Rows from block 11 of the encoder, named by matrix and row number. Each number is 128 + 24 x the weight over the matrix's rms, rounded and kept within 0 to 255. All counts start at 0. Numbers have three digits each.
# c10: first pointwise conv (encoder.blocks.11.c1.0.weight, 480x480x1x1), inputs 120-179
c10.107:255136212237118123132137159144097112153107149126189136132134131190109115147118142143121106122121159145128124131195142221205120118128146122093132255117092149128142125184174127147092
c10.108:120140092114138134127151133134146127094172099127135106133167127113127175159181105099143143112130071159126125138119139107072136149125097125163132124169168090124136129074072128079194
c10.109:255140185229113125124127153127103140168101128127165144122140134177100113134098147149126128128126173124129123130176134195228132142133146130104135242120112157130161127207180126154071
c10.110:143145160152137134120155169132132135101148113157147115123158135116115148149153089110147123154137102170149144149148131148109132151126118142137133147124153109129144130108113123107154
c10.111:255134222255117126128145175117095129149106149129179139132142128185101126138118148143124111140123169131123133124207125251220122132127154128116134255110101146123146127212172126136083
c10.112:135155106120132127133158140140150131103159098132146117136174120108121157141172112115145121128126090157132134148124123109100140161133105127158139143161165096129133124099095118095171
c10.113:099160082099128129121165118149163152108163095133115119129150126104145153140170126114121118108130103134126131153112127095097118137134116125177150118160146103129134129094100116098168
c10.114:069131084074132145133132121153148130078169116116125122130118130081141171139179120111128133115132094133123124134104138086067125112139119129176130097164152085121133127078083120088203
c10.115:154130139137150145113138170132136131112141117141181109131155125118101151149140121116140121125126113192137139141150134159110126143117126145140134148130150113136142124119115118106147
c10.116:178119127173133122126096122120098144154079140120121132128072129186139088098089146157115145131124185083120131116123140110230134109117162130072115149113090165131126127189187127179059
c10.117:122124103116129136126139131145162132084173141116132122130133128100159156154175121094121141093129098157135139132121132097099125132122114124144127130156172105123144131090106130086180
c10.118:123129122137130138116137144144128141108164129133151106132165120102144148133157103107134130118135111168144149151142140125102126149121115137131118138144151105130145130102100129109151
c10.119:089135088100139138131129120131141132097171097126127115129152133112130166155177110103142128113133071151128139149121136102075134148136106118159134115146173087131146134076090124083196
c10.120:121139147129138144119128143129135150133139115152158128123136122124104136130137130115146124149114124165145140121136113148125140133126126146133152129148137126134152116122125093122129
c10.121:121141133133143124114136114138134130131122123164138117105150134130159130128133117134163090162126122145128119094124100119121122139103114132143154127115136122136125119129127101128129
c10.122:124101101094106127132113147140126119130107137096092133135119130132167108120115147131093120093126139099123136119112117086146112077145142131113120099125091134130121132141139139137125
c10.123:136154170124168149122119175115121117133142093127157141105139143119101124123145148123120125106117118117124138170156148172129138133167136135136115128140127112130139137126126113120132
c10.124:110126072131138101123132086138138137142125135124127146127118113132103148120109140134163137166144132127147104103118128112122117142127115130115141136100131129131110111133136129134133
c10.125:196117131172127111125139155173143104112134120128166125135141120130141121151134116134107101062132122132132130129110143144137130092121125120146105154142099115132123124117124127118125
c10.126:146127178139149124112133155110138124123166115134164126112171147119106140125161133113133120124095111152143140124162107167113132137129132142144116141156155115137143140118118121103121
c10.127:111143101122124116134137083156135130148130127147132125118138131143100139126116141128137143166108126155123118092138116123131134133128119123128160120133146129134121116130129106129115
c10.128:135136098120134124128130133129122109124114112129114124123127129120096121150125112145113113053144129114115119185108162099133133098136121129135135122138102094134133129127129125124142
c10.129:138146149124114133133131154137119110126126120137122121102143142121130121108127137134118119134116127147101134123118110101128133112140122127122152116124124125127118127121126110122124
c10.130:152126179144143129116129155106130115113162116130164130113164141120102148129166129117132120116092106161142146123165115164106132136123131140142113147157155109134146144111110127100127
c10.131:145146173141139142122130154108146130118170109138164117117164137111097144131167132109142122130095114157139135130160102162115129148140120139154122140165157120135137135120106121106130
c10.132:149126174140142124117138150103139125109167113137164120114168138116096149128171127119132122110099105154141140123166108162106132130130130140147117149153162113136141137110104125090120
c10.133:090123079102110144150116154128130119115120136090109133138116125119161122128125140121101131093121124102109122139122129087123115099160132115126129100129116115112123136124117142121138
c10.134:152157140143125159131128157147132103128124113151136116108142139128141116139134133136120105091132128129106131148125164127128129123126114130130153124134120115131151124125118117126127
c10.135:152123176141141136116124155106121116125158119130165124111156145124097144129149138116132123129093116150152141122165121164116128136124131142130114142139147118130146144120112133096131
c10.136:153153182142105148130139159150114109131116121141126112099142146132148121112133132124124126147113125132106126130144129116129127118120117131127149133117135135121127135121127111122117
c10.137:146132118155111127124132162154109117113121119143125120115140121130154130123136115138104148124116130134124134100139122111130129112102132112111140130141113126131117123119117119115123
c10.138:137111145133127127108127143126115125125131129138152129137129106130118140150136115132121108126134127159156152110155112150126146139077130148121120126147124126134140122127128125131124
c10.139:136099090124112122132117168129136127122126143101124152156110100126113128153117126137096119105153122102129145139111132117130138114126141129137099122137113131123133130132131145130142
c10.140:140152129138102131131124153165131099124131116153136112114147132126141120157134121130115110124130129158108138131143160113132122120080110126119157128138122132124119130118125107116115
c10.141:090131130094137166129142187107164120106147138121112114134129132116186121126138134106096102180103116113117136078120089108126133142134132127161120111128164156133153133130124134127145
c10.142:135119088147127116115122159123128127105125132106123144134119115119126121143131119134079157046163128107135140178113160108131127082139145130123103130145099109131113130119124144116133
c10.143:148124178141144124118133151105131119127162122132163125110163150120101141126165138118137121124096113154146142125164120163110125143130131141132120139157160119137140140114112125107119
c10.144:101102090114121122126120140129126130127126134099137150165122114111130137146114125131081111120136130112125135135152122099123118117142154124115102115137115129127114136126127144124137
c10.145:126131078119113112115121117162125115138123127139156125137119118128099133157112131129112120132129138152140124133138143091125124143125132121106136113148125129147123116139137123130126
c10.146:144124177141135120118127150106132125113155112124168127112171142118106148120164130119123128108096105145141143130162111162109126132128137140144113143148150111133140146112110126101128
c10.147:074126101074130182130126164118135113106133133108102124128127125114175118121129132127089095136116118061110135127127114089127158125151134145152124090121137136122147130128124135129146
c10.148:148130172143140122114128154102136132114164115135168129115167147116097145120167136121139118121095105156141141125158103164109129134127130144145124145153164118137140140109101124093129
c10.149:146116172138143118108123152109120134128157127126165131120140143122106142131150130117128132126104121156151147124173102161112125138117141148120122142156154120137147149124124141111130
c10.150:160115107129125129122136122129131097109108149112070129140120142125136128140118123101111128105132128104128118120109103105128100090153116135127099132100118137123106144118130157122130
c10.151:140127167134148130115123144106123131125160115129165132110159147117099145127161134113130126130096115143151150134162110158108132145131137139132119142157154110135134150115114131107141
c10.152:102111108113121141138116138105133123141119147081124135140112126128126139120103142128128120148126142108118127112124101112126138141151137126105130119120125130119119131129134140137142
c10.153:148117118134098125124116131127119134122118127090112138142128124124169120113117136126068158092123137125131139153131123082140103089145147123096108124138110128134102128131131131123116
c10.154:152127173137136125114129158111129123119160118133156119112167142122104149117161134117132126125091114148146143120162112160106129134123139142137118146149158107130143145113105124090123
c10.155:130156163135154153121134155114139131125147109157156116113152136123120137122144129119146111147105121161135137124145110153116137148126114137144153132151146124131158119121123100123136
c10.156:104152123119148166139137157142145117126142137175121115113135139123173123144135131128135102162123114138118125070117136107130109125104114122142139112135143142125132137127122120127124
c10.157:104121083108123154149127154129141122111138133079097126123127122115178129117134134124104138106122116102115132124124100091121132114155135126129127116126129122110110135119124136117153
c10.158:064151120094140191130131168098144118116148138135103104129117139127160124132129134119139102208101118123118127072111095112126153154132121122155141106118174149124149131125129119132134
c10.159:109152144117131160137115157120133127140124119127132127097141145121129121109138144137137142112124127137108133155130133110128136120151126126114174109132133117123132125125128097126134
c10.160:136115090135094075124130107185120130131118122131151136140132101131111138147114120135090120075134129154148118148149149096135112092116144123117109120156105114146114118131133128130124
c10.161:158092100155136095122130138140120117102120123110125140132131115124120122127139118142089135040146116092134128167102146128131134071134142131136085138129080104130124129125125138116141
c10.162:151123174142141124118128155105123118123163118130171116117165139122099149134165137111130117114103117152151142126151105156113131149128128144134111148138150120133138137119110129103131
c10.163:096114080112129115123121106102137146145112146117116148133112130119096138138117133131125131143151124121139119139122117100116133133152140137122134114118138120132120126130126140133139
c10.164:113115069131136097112135078090134139142120140116130160129120116133105146116108136141150155136130125123162118128107120114121131124132125142125120128108139120139108119133132139132139
c10.165:136157155129145157117131145113134122129136114163158113112134137130117135124136130124133126134094129155131133135145124156129143131138112141138163125144137122131152123126124089123122
c10.166:150127178140140120120131150108125125112157112129163126115160148123098148126164130117133123126096112151146137125166112163107133135131132142142120146157155109131142138111107127095126
c10.167:084106093100135132129118145109135138121118131094094146136122115115117132123115123138097131092132119077133121150123134095125139102159137136125108109115111121132127124124130141133141
c10.168:113131150114137155121137188110147140108137140117132120133130136125198128109129138104118109196107118116130138078128089119126121142139124136162123132121161160124156140128131140132133
c10.169:146120175140134113121137150120137137105163105133157123119174140111100154126170129117133125123100104152143145125163103155098126143123126136148118149157154111131132143113100128094137
c10.170:139162153135124138136134135162128094132124112154140115110155141133122126140129134136132111128127130152114124142132148107129125129113114120130163122120134132124123129123123111125118
c10.171:123144110132145170125129165143142096109143120155135118131135133120157114162144132136097100101130122106123134145112161123137121119111129127134125124146126122131132135125116131123128
c10.172:130147128131118144130136137140137108125133120164122117120142139125179121144135118126127086136128126128112136113129145118137110132085125128133145127127135134121125141123117122124116
c10.173:088137127111133136117129135131143141126137143154137128112134141129161122123128133130144103202126124143119117037121103114129113129114125127150154107114145136139137123132130115136134
c10.174:098118081121136095123127082138135149152120129124144149150121112126108140129111134134120129162116124139142129123135111117123126130123146132122138125131140126133105118134138123133136
c10.175:148131178146136116113128156103124120115161114128164125113159144120101144128161137118130123118091112153141141126159117160114128140127129142142116146150156108133142144110110128099131
c10.176:115129133118126135140135122145120126126123126100100127116145148123167129068114132133135153123101125100117119137117109116116120130153124133121133121117114116121127125127128132126136
c10.177:147126174143140122114127150107130128112160112132165125109166143121100148125176131121134124118094107152141145132159114163111127135131135137142119147153159103129148143109108123089125
c10.178:153126177141142130116129151110127122115154116128157122110164144122099141124164139115137127121091111154143149125168123164116132137124137144138113146154154109137140142115115129101124
c10.179:139139139124126134139113144115129136141127131082117130130125140122113132092113150115154162175121136114111112122122110111127130144149125118107139135109137137121115126125132130128137
c10.180:193121182165127133133140157138142121118131140123145128133139130130171127124129125117110107135126126118131137106133108167133104134131119130142110170128126148122136134124130134118120
c10.181:123146154134122135130137110117120120139122133130117132110139142132136132077121142125153143174104130139122111111127110134129120146137111129119154136117135133127111123117131106127121
c10.182:122114122116117142132127155095136129124126139093112158155133107119081120135126139121136123127152131090107135155124132107125145133145130126123120118154126123107140128126126144121144
c10.183:087127064133119121126114135108112130131109131111113138137114123119109131147119131135101145057146127106134115165122200102126130093126137120124106116125101108135131133121118141125137
c10.184:151127175136142123110130146108133121122153121124162132114156147116100138132161135119135116117101112151145147127169121162113134136131131142143117140159149113137142143108113126104131
c10.185:145128176143135127118128152114130124114164113134169126114167143124098145121168135119135118126098109157140142125165112163111132139127136143143121148149160109135142144111110128097131
c10.186:048131122086118140136116180104115143106150124130117131111137140107173108113135128135102101168122124125104131103148104085134121144141143136119173094135141139127137134121132122121135
c10.187:146129175140132130117133152106127113114165119134164118111164146120098146127168131117134120116094107156140146127162114163105130130132135144142111145156158118132145140109109124094130
c10.188:113112105132118090124137139092135141111122132125131138140124123127145124144128117126089100119145125103126121109120108121122106103141131132149107121126126117132155135129130152125137
c10.189:137158145130114141131138147132130104131129113147139114110147155123142122115136141127122124144101133136110123120121118098134122133148109129126147122136131129126121130123126113118127
c10.190:171146164132130144126130166128132120121130120123113126115145136121152114109125136118140105109121123131117122124116111119136120120140107135150127132124113126125133130124130124122131
c10.191:099121074119115140144117156109120128113116133091116137142131123117124129127123136128094156095133131104112130155128142087115122100147142115116122104141112117115132130126125151126142
c10.192:078110096104126134142118117121129142133122131084125138139119127120151129099110136130105146140100124087123137135135100096123123143143144130112128111110130128126120129123132136137141
c10.193:152125182142141125112128158104138118121156119126160128110161151118099139125162131118134122115096106161143141125166107165115129133132132144142126141151164116142144144112111128098121
c10.194:125162163122164160124145146111130127122154107140157118118154135113122140119152137127145134140098109134134143148158115165107137157129126144133151130138159128130137128120116106117142
c10.195:074124099109143143137143135098144121109128121113087120134134117110136124128141122127102136085119117055122128170106142106118149105142131136138108114145130122127131127118118131126150
c10.196:124148103138136148135129152132114111121134118142129117129118120122123123160139125136115130075148123120123119156111199107130133105114128115137121110135114116128149124126118129116126
c10.197:090147142110140136133130116106141128145144131119139131122125139128121124099129147127148150191103128139114117102134098130126120146156127123124173119114164139130112119127131107128131
c10.198:152130174132148125115129151101130122114164110133159125113167144123102146122163135123133126128093104154145146118160104160108132133123134140146116146153167112132143141112103123102127
c10.199:130128152120135140139127167128117139138121139095131129114128133136164125065110132128135158133104134091119121120117104130131125122144134134123126121115120139117144124138143126137131
c10.200:115145138123127165132128157164129115119133118144135111123132127126134113150139129134130113097138122111113124139115184129131139124113122128153132110135122129124151125132118125117130
c10.201:124137149132162156121125166138130123127135113158153114103140133123128123128135126134137100139105121117117143126120108136130151132108123135142148125137144134130148124130117094123128
c10.202:100128066128121086127127074127123120146117124115133133155127129128097137143110145130092135099122134144132108161139138084123110099151133118109123107151118109138100115135125127129121
c10.203:157123183137141123121123156105123120121152111127170129114156142118094143130160132119131122110102113151146141135160119170113125135133130142135117146140143105134140140114111132097133
c10.204:149123174138139121116123155107130120109161119131164118113159140119101144122168135119126120123091110155144152120156111164110132131122134146143112146147153110129143140115112127095124
c10.205:148138173142142135114136147105134127109162111136166120111177135114100143126168134122136131129098106157142139128155114162105132141134127139152129143156161108132142140108103122098129
c10.206:146122178140139123109124155099125122121156121130165128110150146128103144127155133115128123116102118157146147126159108162110127131133132143130107137145154115135144148113115133103130